config.yaml
arch: "dit"
model: "text-conditioned image diffusion model"
dataset: "rendered scenes of coloured solids on a plain floor"
train_examples: 195000
image_size: 48
horizontal_flip: false
conditioning: "text"
objective: "epsilon"
cond_dim: 128
tokenizer: "word"
vocab_size: 63
text_encoder_width: 192
text_encoder_layers: 6
text_encoder_norm: "layernorm"
text_encoder_norm_position: "pre"
text_encoder_activation: "gelu"
text_encoder_mlp_ratio: 4
text_encoder_head_dim: 32
text_encoder_fused_qkv: false
text_encoder_bias: "all"
text_encoder_qk_norm: false
text_encoder_parallel_block: false
text_encoder_inner_norm: false
text_encoder_drop_path: 0.15
text_encoder_positions: "rope"
cond_dropout: 0.1
norm: "rmsnorm"
activation: "gelu"
mlp_ratio: 3
head_dim: 16
fused_qkv: true
qk_norm: true
inner_norm: false
patch_size: [4, 4]
layers: 12
width: 160
positions: "learned"
residual_init: "none"
optimizer: "adamw"
lr: 0.0018
beta1: 0.9
beta2: 0.999
eps: 1e-08
grad_clip: 5.0
steps: 3900
batch_size: 64
epochs: 1.3
lr_schedule: "step"
warmup_steps: 110
weight_decay: 0.2
Rows from block 8 of the denoiser of a small text-conditioned image diffusion model, named by matrix and row number. Rows with one number belong to one neuron. Each number is 128 + 32 x the weight over its row's rms, rounded and kept within 0 to 255. All counts start at 0. Numbers have three digits each. After the name is the row's rms in percent of the matrix's.
After each neuron's rows are labels from the 100 images, of 14976 (inputs lightly noised), where the neuron reaches its highest value: "strongest on" is what is common among them. Only what is clearly more common there than usual is listed. The data: rendered scenes of coloured solids on a plain floor.
# fc1: MLP up (model.blocks.8.mlp.fc1.weight, 480x160), inputs 0-79
# fc2: MLP down (model.blocks.8.mlp.fc2.weight, 160x480, transposed), outputs 0-79

fc1.390 080:129066198139176131137173122160136175198149139096061180060169103144090167135105161122138140102171140120118082082127149139092131102138167121163118090117109181126117189072143148131096079152150133124151073153103114117121085148141133123064158089
fc2.390 073:106125133116125067154112152115117098133114118143145140132096161192180139139118097123158109085171059188143160152137179123154119112097124099207068115147139119188087151080152153150134142127154130146118142071102099131120120198167135180117173149
strongest on: red object

fc1.440 076:145119153174103158089131134145057149135124102124101130094138111100077101183097135124157069126109144093127092130063131123113141121077085095116112089108076191102136143102105122137128108152152094152125162155133127149135152137159148084046142155
fc2.440 064:180141116153083105129124113125153123186110104143084102084163141152123107144068151082149109116091124135142100163194127141148132109141112128134159135162120122104129089155142048085164147106128177138148127087154123161085124135132071118203128179
strongest on: blue object

fc1.252 070:156095097124066157134139128156157116201158137134058134133130106124079188123117123131097090147086163180161134107116097055164093088176147074136144092119162132043123181137095170115185142156114112136132127187076141086134104154111133124143153079
fc2.252 064:109098129054154115085132127150137077127139114065089115155073110121173141162104087105160195116188118146082135142170174120144109162071134113102109133156106127097144088134102059141161115088161127154086154067088185154122145084151120155142109120
strongest on: count: five

fc1.181 138:149146146227145141108132092089113137122144183132075091121085173165155152185167095163149134159059113129174155107090094170088085143097158202162056112123189132107145163147091073106068122122113107146184143117105134094131110123133088127108129116
fc2.181 147:105104138046115155054109166083119095197119167149139113121052095174081152169094149156108117157129114152174138168056121133142156119128146096143117111159033146129212121116166164127080113120077159168113135122121128163145126153134101142117081145
strongest on: count: five; spring

fc1.256 094:135183109145150176126144117146072066083120125108133149164161112165146100146126149115127126135174176120099109096166105139087170117045159110070135112191144115113150118110163092133164180184135134094096111096091126101097134110166149185076154115
fc2.256 077:183115145096135147096140159172164103150099132110141093131173131154112063160134085130144129128113127127116180144112109146091084105136103103139160165110149098156101077116104127127069108141169098106133150096147152188106151130070162072098123166
strongest on: blue object

fc1.27 092:193087154151104108120145116145137171131138112197103132128136092089101143134116145201135122119110144078128123115076108199163144061128139113110136124121076126136166105130133122086101121131129134142172135189175135126124053097120150064084124106
fc2.27 090:156134149177141085147100112070147128119130155133132166152166052140087088109038164087145122126071171142128118132130157118156088149133073126159181072138127132159206136147189068132145149133115094129114147082153096099143112138180069144108125175
strongest on: black object

fc1.212 067:145086157129130101126101133188124130155170191147115177118080073098154151190101128154161067131123129131122145129179202095104145131123114114085114063150153151104140116053085120177188081128155148088186182132055166114081120152095083099140097146
fc2.212 053:126145107166134135115167139156190175130181109103153086062129070142152151082150208144146149104122176071198155106153119140176136091095153113145164125096146165109104125214140107118168191145144120158160161144070109126104103150149069155184166143
strongest on: light from behind the camera; red object; its colour: red

fc1.242 080:151085090117110107162134191112149202089127056137130183145192123162090119106119095098111154136129142102098151118135155155105187116202158112155085096116029152104092166133091102170126055099165100108164139097097139100110106162102190180112149142
fc2.242 076:127112112151095118112082161156116147124133187155149155095118071136067136115099176110158138104148107121148134159137135160126202118078079110230069081133123154167120154072151137057119101093177097144166130132142085103060111122124150164105074059
strongest on: cube frame

fc1.26 142:086193114128108148110126147113133169139123147141177117090119086174117109142215151234125157100131127123123086186136126120102114185196166120095145165131157099119162151153157171159160127111135100156119144105053162097129121131113103128121126145
fc2.26 133:116132093139204111106145157121203110132112099138104106149131129094095128139120120103162170146138101122126176141149134115129142102158135177086122153164094085075134146050137075162164109078111191140127143129142117154103135164149123139105097113
strongest on: sphere; dome; bowl

fc1.375 084:096123154123119164081136133147069185098135140103075115158119104137116140128141193166095148184161157120121040144177149097110130111103105071139156129138095184135091110084113136129148146146201160151134121152105140143075109170141132114085074105
fc2.375 094:180090118082121078133093110093207112102153169164143099113143117162122144169141144142194098136106149168206182146133111123106143092146178165125108096145131175183178140154157147082148152181112181176125136063124153101137134172194075087104143180
strongest on: pink object

fc1.72 095:160168082141099110122122143124097167125086140158148156115187130141141141151132176109165108080154125175139097092170115070119128110075125153088077130225150093141203155061105134180101124118142113156138171145116144111139127158160136089083105138
fc2.72 083:145122146128171080132154099101186070156157138168160087153119160119157149107054112108100112110076133130146150126073143129119096113040146152116197112171166110117187156132152070155110116132174113162180123127119130089089148151120099117113124154
strongest on: green object; teal object

fc1.93 084:106151122124110144126075122077091108155124147135175116108093164205156106167154063130109172162132117134131124124124128160169076081149149090154096090109059118146102190147204153169119126152091129146171091175125127120169098114188056192125115201
fc2.93 076:087170051163115100095094159114185118131116147076142133135077169181151118080091140094125162151182102118147156129112139161148164171151182110090026172139110107133135120122083137159126128145143164139147104162158140179116108145156113168103155114
strongest on: pink object; count: five

fc1.361 087:125104150114142137096088075096093142156111124183177139177144155125133062199136087174162190123089104134117161109115106169200164146112073143147100189102053155186085124113116105148097120126096203145120057149107130099157123116165143145185138130
fc2.361 094:118156073148093151126071145095082133149114122101118125179174141086165100088064147171112073104083129116184141094204126132161131190152149083090111115163081152129093063140139100088109174138155158145101043131150144141171137101085125175080107155
strongest on: red object; its colour: red

fc1.353 104:134131094152129139085123191140059139133098158160191131136130104133138130172189091153120115092165169148083093180141151105121068171136169111160126172113149133141113136122128143149065127084165087120109155105116123092114117133093129157143133139
fc2.353 089:115134094112188090159141094098175162145126156074107116122085157153100096104146152149151150139144080134186115135118112127133115105145110163098117129117196087115138117113137057104136121088122109108098074141137147109150147162106102125140123136
strongest on: white object; its colour: white

fc1.381 093:124123096139087130099093119159111099146094148093194137128130075112135112131108109120140124147132089144159094158128147152066124147094104150175075140145144123072114114130093098161077174125073148129122107078133169121085109102099130122124095129
fc2.381 094:073080156182123124169151097120105125076126196145133181120165096189094108109062186101103128134145122167153151116112110108122087151135138115084088136062145134129123087108065105172159157085148198142131122187136120126185165135122160098144077122
strongest on: spring

fc1.216 077:161128138095101143102134168187180126120170139070088093072190133070116110089116150082121097138118149154131196141132111082158128125164134136142184095074159127107140085118167122168118142155188135125093129098084113103126094127127123045101112191
fc2.216 067:199112188102147146084149134100157068102095157154110125159154058128142118121155205152142121191126113146084145135136109071168114085138117139083118076175154130055122087147135180112135076089064091117092127086119144105131116155100158116176124152
strongest on: teal object; its colour: teal

fc1.111 152:171146179170117149120148159129111160197080163137093123085125143141137126127182143146174146188099110117120142089174086101140074173151194085091129121161123145142112138155095131144125068081122140168092145147128143109161120164083103154153178140
fc2.111 173:130185206125136105082116134138143138075110125130087090195132156156070108109118167128157121171098146174095132174161132161097166127125179184077099131102125117063156120089184148147177054131117112141169102128147121126143135193081097104153180136
strongest on: spring

fc1.351 075:157140137135154154164111113139096145150181147134057142150079176098138140118109165127084109097202114130102170155102157099142117128138097148186072138104047152158148150109164151120160092156117110119095108120120136087102082110140179165118136058
fc2.351 069:113123144139033086140088146199136173125171164052162171143143143162153114125083110074155153103095150139124138168106151131133133115109125120151140154122083068088132133120127055152159167120095128153138073130197173139103129158080063089055142123
strongest on: orange object; yellow object; its colour: orange

fc1.350 079:155169127117148131155093178091068110085172027148084131128162181061193110132108155047142106107065110122149131180098162160174113158120136167117089085096155149145148127135114097122125118120081117089095063131195162083100134168157144134114082117
fc2.350 075:106119123205110122133132152164122133097111145131107147140091110104048108102057163073131069139128157168120145191068138140138110145106107166102099134195080137165109084072120133187107107084161110096151151145108095142109138143107134116121116100
strongest on: purple object

fc1.335 138:101099162207118116151138150101164156094170079087146152130122147192111095101179165153151119143134149093152156159200156121074181111113121123157088107129138125148177198122143124140157107157172150081156174173105191091114113117092113128080121074
fc2.335 150:140106171060134152146147084083123103172120075107129123193099146158182108116129121159128142168109146079121135108209119123175124095161168128112065095109074146073150069140145152157121078091062139165119073151122148124115124107146136181126126183
strongest on: light from behind the camera; orange object; blue object

fc1.273 135:150114111166168097129092130167162155131151149098152123127112148202141136162154161130127123119161179193102146160109196107125085161171066058178137152133103150083124138165156122155088048026133154155160112101109087100188153111128114078072150144
fc2.273 115:144068113117144104120199082132103084131125136105165119182139157219064189117096132121184137118107110171116134140111180163164119055111078176167109137113118155191155090121110140186091093158120115084116141133117096111162123069096121132126147109
strongest on: light from behind the scene; yellow object; spring

fc1.109 089:068152147117108111067121099128090100132079150168063170126079099108117204105131062081081098125136128167159133112109158136063124107160214138096128098131163123121134116126101119149105096120119136070157080099137129099149126044120168107092136142
fc2.109 085:166164147167144118129086131088097144157141111066140130165131157112189109127111105148114135124136086151047136149153122080088139088143141148087136152052142108113143122106101090133147131146098120153182149083105155184091107126149157151120061126
strongest on: white object

fc1.80 129:129082134174140098098127077144148201136085105144141163109124087148099088144215118125112159091134175189132129153063189123092174191163090102146160116114096198114136144147138134147118137080107163185093075155156124122152162118099072143106171104
fc2.80 135:116124079146111152070124188118131140080067077119151184135101132161124092115178155133136125095086085147125168155143171112173089110092112170146092108164150160155092105125157158111136143149150102120170103121105115125120081062125084129157182164
strongest on: purple object; spring

fc1.317 145:128171166187145142127074089115120116089110165137128045118131149139131076187165142163124098114110141134098115159127113117215124152078143063126108124111114116134174077153152112115107162054153134152159112049096171109117112136158071207096108146
fc2.317 166:093140160088123124095182159106125134156125149163155124137166120122106126174169118102112124103159135117127139138170138085048106146130134137105134139129188082125081189174093144168084171166116139112092137050126083106126128108135087063131085080
strongest on: red object; orange object

fc1.185 075:141143168124114158116155173120222152032175117123153064121149135129111174136122047127144116150129164160110149137157125097127127108101157130062099125096081150100104181065167190126107128114104132156141101091160184091144143151055065135110126115
fc2.185 070:068092101124150118103162184109147183091078154172111119055120155084119129077122147052147123143125108145124095171036135170130145143143078141120113155117138146087114173186141064118143135126102073109163125144156099109093164148114121115144101159
strongest on: blue object; white object; count: five

fc1.279 087:207128113163128145111099052101146187126106120154134170117149119153149131145090143146077098150174135165129141155157125088109151122096135142094141067164109110197113131120115125118123133126124105161128135129176113102153147187104147114082118116
fc2.279 080:134095123159146071091116103160179106120103124124139112125078151150131093144003134085142136101040101152163144154098113121080105127074132156130193134156148124113139110097149056134128138132184043148138171128115140161086153153180124113082117143
strongest on: green object; count: five

fc1.292 114:110115119141136111151148135114189110127119110105106134144144136151108093114218183131183137078150082129154087184174128148150123132101097126061105082134155123118198164138095093134184205140126113128094120109090158094136098154082119090092121106
fc2.292 092:124114157105142139166118167125113064159135147146097107143145111069132097102174063146141097158094144138168098085158117166142120128140130137088132081157074101170119119126138123147099198139150182083157157108170100112152166146134106126054158101
strongest on: teal object; green object; its colour: green

fc1.368 087:071128122165065131095094143095143064151135153134103111128180124144108124118102084105187096144188153129143114116109173143170110187146154123117159092146133121072149155153141129056181154126156117174141129118143117083107113080125106043136103152
fc2.368 082:164183097082112167123092114117096102133171096149119155107158082117183119164098076103092203130119183093101146112160150139107185171110159063087110119119136086065093145084099108110101215151150099161114131110185158085120123183114133169101144085
strongest on: blue object

fc1.462 093:152182146154099137154130144140128142135096135153170115088127105125125081117147176196138145142165123130127077127130118168143118099128142142020090130091122103162132093165106094082204095138174115117129177128029081102120099182106137157149140151
fc2.462 094:159115095202145137142151098101105087112102079187130094111136128171132114099069072127099163111106133143175106128078184130086109162154112151117133130175080103108171136072120076142103209110195160129163187145159155133115110133133142130148076076
strongest on: green object

fc1.479 080:115147164160101164149128137087092116146155135168193120159175126173135061165087135142126075118145130120197154111121163150127149130107111187123150063118076108135154138142141137165111168147105081189112103158126131141139097131098105142126132068
fc2.479 082:040116146154174077115180116127137123041093148110135169148122152155129126186086075105117169169101128110144106124123147116145131132181142091127180123148127163165116134158040140120153120130200088121138130056149129142158147164114064141108151096
strongest on: purple object; count: four

fc1.287 078:122129122124138132129151189142170104104146151195090082129144109152121206159094116106176096098144191147091134092120155091124131104101132064116146101160105144158099116142093112165107138153117132135167103153128160084138119079119108127110133173
fc2.287 069:087163115101136118161129100104123131132147089145119099092138138143136139073085060140144177140144105138137101140077182074149105110107160156144100131150054104140153113124136141202152110132093095187168159118096148150109148125108087131130140156
strongest on: red object; its colour: red

fc1.81 135:138190126213069115190136177115100132152174093100113120132228085081103202094164139149163152079102160107116135087116170121117152113133187091150122118111119111150154126119190112113165135137148089207101106102131206121165069153149174159107119120
fc2.81 160:134112091043127147157108102097156120050148118136135109135157189068121156056178184161128145094162123089022112136132157111147121130162205198120117174106159140086147147116091130150172152150093153097127087120109156138189078142115178147126129140
strongest on: red object

fc1.174 081:163152136149124106151143108127060121072121099093125132118125129107075143061093107079092072175186094131087122112134172124086184150162132176124146067153104125113145122096109150128149108095090081141136083136118186106132091097172133097074152063
fc2.174 069:093080119159153103099101147130090089110118149157156166133152111165140115210087117083130122087152086156074142119132081121126141114149108135119092101141181104137143167118095089115054183120135087147170162158150093173112166148127128076095093126
strongest on: teal object

fc1.166 078:098158133106138093104084098139135145124100136124066125141078135125165095141125145142080072199113162122038125137149100046086165082183133136149164109146142150138151158118159128200095132085201131119101125140120118113108151106103061136110116163
fc2.166 063:203155111149164140045146104094148118164167082125132086099152142139146134122130216146097086109166132099125095119142131119101158138137167135119126154083157140138175170168156146083146167135163166104169143121113152104141106097104137113136175121
strongest on: yellow object; green object; its colour: yellow

fc1.346 159:172140129166179108187125199142098098076153096142119145167115115094137126135168123122105092087086134117105140173142118144146157148124097173159138124132140165092140159132171164172117124156110166090232111127128166102145109058196157080146132061
fc2.346 194:124140080096159158197105067130200078187152130148122132048147115090148150093131104136106099097148113096117065116187125106094122131117108104155128122138138152123133106163079112099117156061109121190053152146136129093083103067196154170133137158
strongest on: light from behind the scene; white object

fc1.446 133:113173115162067115146141147068087118171107135157125146147111115110116131162220150119153181124144121128129185131183114105133087190163128141156115110141177102143158170105110149128171080157108155136076108114101154094143116130141090099140102104
fc2.446 141:145078075130069144151121117097151137101113140178126093123124112149111143144170045170136195138103142140157136131167135155145160111164126125082111098130100112073185118157135095111169072051071106125151145163131147146110138152149112138157122123
strongest on: yellow object; its colour: yellow

fc1.432 077:046104163133152138166121130202153138142190049144104127116120122109108156123123087103145058128092137139094147121076150101175111120088153098188110079132106127151095155138125122149126104123135145163071088128110101100145141081132118110112118173
fc2.432 071:047163109168156108128116128167166145137134111141153178177079141125090123126154120154171117150113164158047098133133136142166140171160155133118131109122087131092148147143185168139135087130133051130136108116158115151112142110129126111142125184
strongest on: pink object; count: five; its colour: pink

fc1.400 089:119141139153113192090137087111048076106187137136120159158110110150126078154131065151114127142146157131098101103118149113143130134111057136148106115121101096146062149136111145140072142085142168115155110158126137113142107147112130128152073126
fc2.400 092:117141137203147154136111150125179140158095085110193161074171145163072157132103143112163126100105139140167159160105092154110144187124149170093084140125112100112105121142122092097116193120144171142153120120142089162075212135136115158065114167
strongest on: red object; count: five

fc1.158 072:135092187122099177113117156180081100108141102113067096141130102125092164077149107121112085156087169088188096089118092132101149150143168063104172145075146119165088175117108161135138108165099074133088123174101142128124119100082173115165096067
fc2.158 070:059090128118095105118082148120165086152104131119134151153125184127118141115114067148137145090148163129090174151177136119160068089175114152121089128194040085142211120162125118095118131130151168110155106025123097120068111104185123164101134143
strongest on: orange object

fc1.382 078:171117199170097184132111118138154041096094155170180132127141165142101141123111069137104059142136156148126149115070148178147038144134113148224128131178133140124110176106155124147152116161155131125128067155169142146122106103170123126140129153
fc2.382 074:066133104097110174056102141091083125119100166081177145051107093125113148129037179118092136128128161184066142094151138137163076139122144098090099127164115074100144104114133159151179188147171179144062161140143101079127091124135137144083102093
strongest on: cube frame

fc1.309 073:129119174125145197147129078113102174102157093092132111108182154112103147134113158108084135087124156121164144097137182130138127131094124135132087079153195092136119177149122122184128077121085123125130163137085162125172125084142141083102164229
fc2.309 062:084103104116177091134116113142119189118119103182149147116123148157128157139101129131140157100163147134067127107140079121162119161126108142110118180101104106094114135102082154155083039118208122097118106084121144084165147139047156162152118122
strongest on: count: four

fc1.151 144:141121204152113187158192126142146156096141090154118112122099126120163101151169173152110139129106113105074136125112115163134115118139101141154110094116138156209118169135143102214116117123094139086114113149139167083148172198112177146124165159
fc2.151 181:140174146081084111143082119129105114169138118165130096123099110094092144147119118133118116098153203103099209115095122112135130154150119106131120092108126151042123120081126148047124163117117140170135148149128190089117123220132138118117196088
strongest on: spring

fc1.271 088:105159178127093139158095095141137110082133134021053074151137139117131106164111115146151114115096140094089140110089169128105112174084184158107125098108109114134115162205160123119121130119121135183136102119177155115139106121072092108154132150
fc2.271 068:108181044169106117164104109142114173121164134089128084104116137134134104178221095194153086118166112139185083093129124157163206093162167104157086123118072130105130147122109164106082150140102088058132139160166115067129165154113073142109068174
strongest on: pink object; count: five

fc1.74 090:160137105143143115157156116129085142167122137137123097117185122114141189145119152180115168196117151148129157149178090068110147151129152133149114141174134080089105097145084122105147202108142159113093149134130111108105107086159099143130124058
fc2.74 083:130150133189144097115141089121140090151064082130177099097121119188135118109043193082154120077092127150146105139152175120113112121034143104114205063095134175148119159077102075148116084063187101126146149163120157121153159167099117125089118103
strongest on: black object; count: five

fc1.388 080:141104143129173122094159189167115166113169066138132098067118101135108108105122120146081117086115124135094128059100113177162090120154114072124131109057067189143054080144118095104075140106172123133051126107115157137099165124098129158041168128
fc2.388 083:127123074190152090185126132067121098173088152079097093118112067115100116122085151111140127178089180105072092151136109130120075116102091124156163115119129078140146182100125145116127136119143144103141129196097153154109079167122122147126144118
strongest on: cog

fc1.87 073:057118153137088102173087175132130118056175131158165112142178109180135127181138131186142117169140149098152106100171147113125105197121120095197105056134190126139095144124134107138157109092115146144114103067104198151103142152107145123136163175
fc2.87 064:099101139245127145135137122148165160127177121122092095131159141118136137101172081102119086152125135152122097156121158155085118097106186138166128069215129124161105143109121152123155141157161133147135104114077089126143112136111125134112154097
strongest on: purple object

fc1.327 080:142102129138099122173142180085126110163103094111168089089137138137112144106106127053110098086173113167152152087097146169177030113115135080140130069116098174080080151154082168156129124129157115087055090150119131131150143108169183121070100049
fc2.327 079:101126137067191082082125135102131076140145182133115151115073145112134144105090143075107155174131178115117125078139163156175050078077121117099131161139088147115096140124139081147095144081175141156120129162158150141114117187182106153082113138
strongest on: red object

fc1.179 069:159148167143135098102128156142083065107067117137132082147070123092071118098127168138171117169139144125083123109099140062111062097146185142157121146103120068133135178131145092138119132150052181158119092160138137134158075076102132162129182101
fc2.179 070:069205141148147121083128138160097122127169104065094118144124113133158053168138110176066157197166096157118086150117118198115133149117138083197156115165143124122154134181094132097166156094192103129153133174117131142080106126113127088112163097
strongest on: orange object; count: five

fc1.202 087:095198134144160142087164152149115054060098092091096067142150104108159118101151152166174104146141127112087114111155124073168138116074142088093158170114150114155137124188119116100084208137211164110150093148115208119121118119156112173144149101
fc2.202 081:182169159145135127087139125076075151123116062080134105106126165109101048204192106099112097141127079148153070142121093131118140127147126138120138165145168122118070186120148162127080165139077075119099113093083154128127147149135133058101091144
strongest on: blue object

fc1.325 083:139180141121077172125179167173210099130111150076151105105134095124149138190097130131090148111150134059134147129100104134121098137119098083156111080128181143122148123118139139176123084127106129121078119163109178116103111093163122094089120129
fc2.325 085:134151126079098097088141101167114113119131104185133157104109119141188107104084134147115091114151139173092160063192143150100058128126135120101170206168165157165148125125123119128162174154084146083096169072104118112152105121119104091146125112
strongest on: teal object

fc1.306 075:156126121165181146142065164135142088155151056093153140094194133107088106167136116099158114142077145146111143122106118162092198111161139109145093131147180109128089088200096100145061160120100179112134125128135124168153133121137133123128169132
fc2.306 080:105133131124141072137132059134085120101173148110158142144134157100093097157133142106114127115153072120135056178136107111110138178110171135107057140144065135107076143098147157129084116109137061160140167143101093165137156120071112170120179137
strongest on: pink object; count: five

fc1.305 097:155117104147130178134148110095141086113136132140120091140175147145169159092133174096192111127146117149171092120194180154101128161044131130079065061191131153082158119106120149110095132123156128155142222110127119121144126079148165122077085139
fc2.305 097:120142198074158095114098119126129145102113134211141128089135107085143135098147101068103141103086150097115173139093054156115114145097173140145186148155128111142153125049126111102125164124144104129138178174158185099091074186131092122159132146
strongest on: teal object

fc1.68 080:122163121101085117143159106146160083113156119079111073128120125141133173112169126197133168160123149093148170151116190084091106130147153054152116115099180137129121164123149109132167150144158124137128097115126115131136134151134187117077096065
fc2.68 064:121121144109136101081157101143155089072163128141161163105105128179159156079160107132068151153134111166083119136130093148065135105122146107076091152121152129157180114189071143113130097101122121088123107156174127140009173111107138092105112145
strongest on: count: five

fc1.439 153:118086122167103115161125153136121160105117154108164169090077103159089104179200141111135124172049108142158157210152065105150133137139123113094122064104137114084185132124132109178113161114178145113150132125131151118153071049075105126077170166
fc2.439 157:140105107115120117125120113134133171140128115092156174156103155122182097180140057128137110153220152139153179105120062141097114136155106141101120082158132133148118131127123120124070160111071165149099147113132097105144123081078132137060161107
strongest on: white object; spring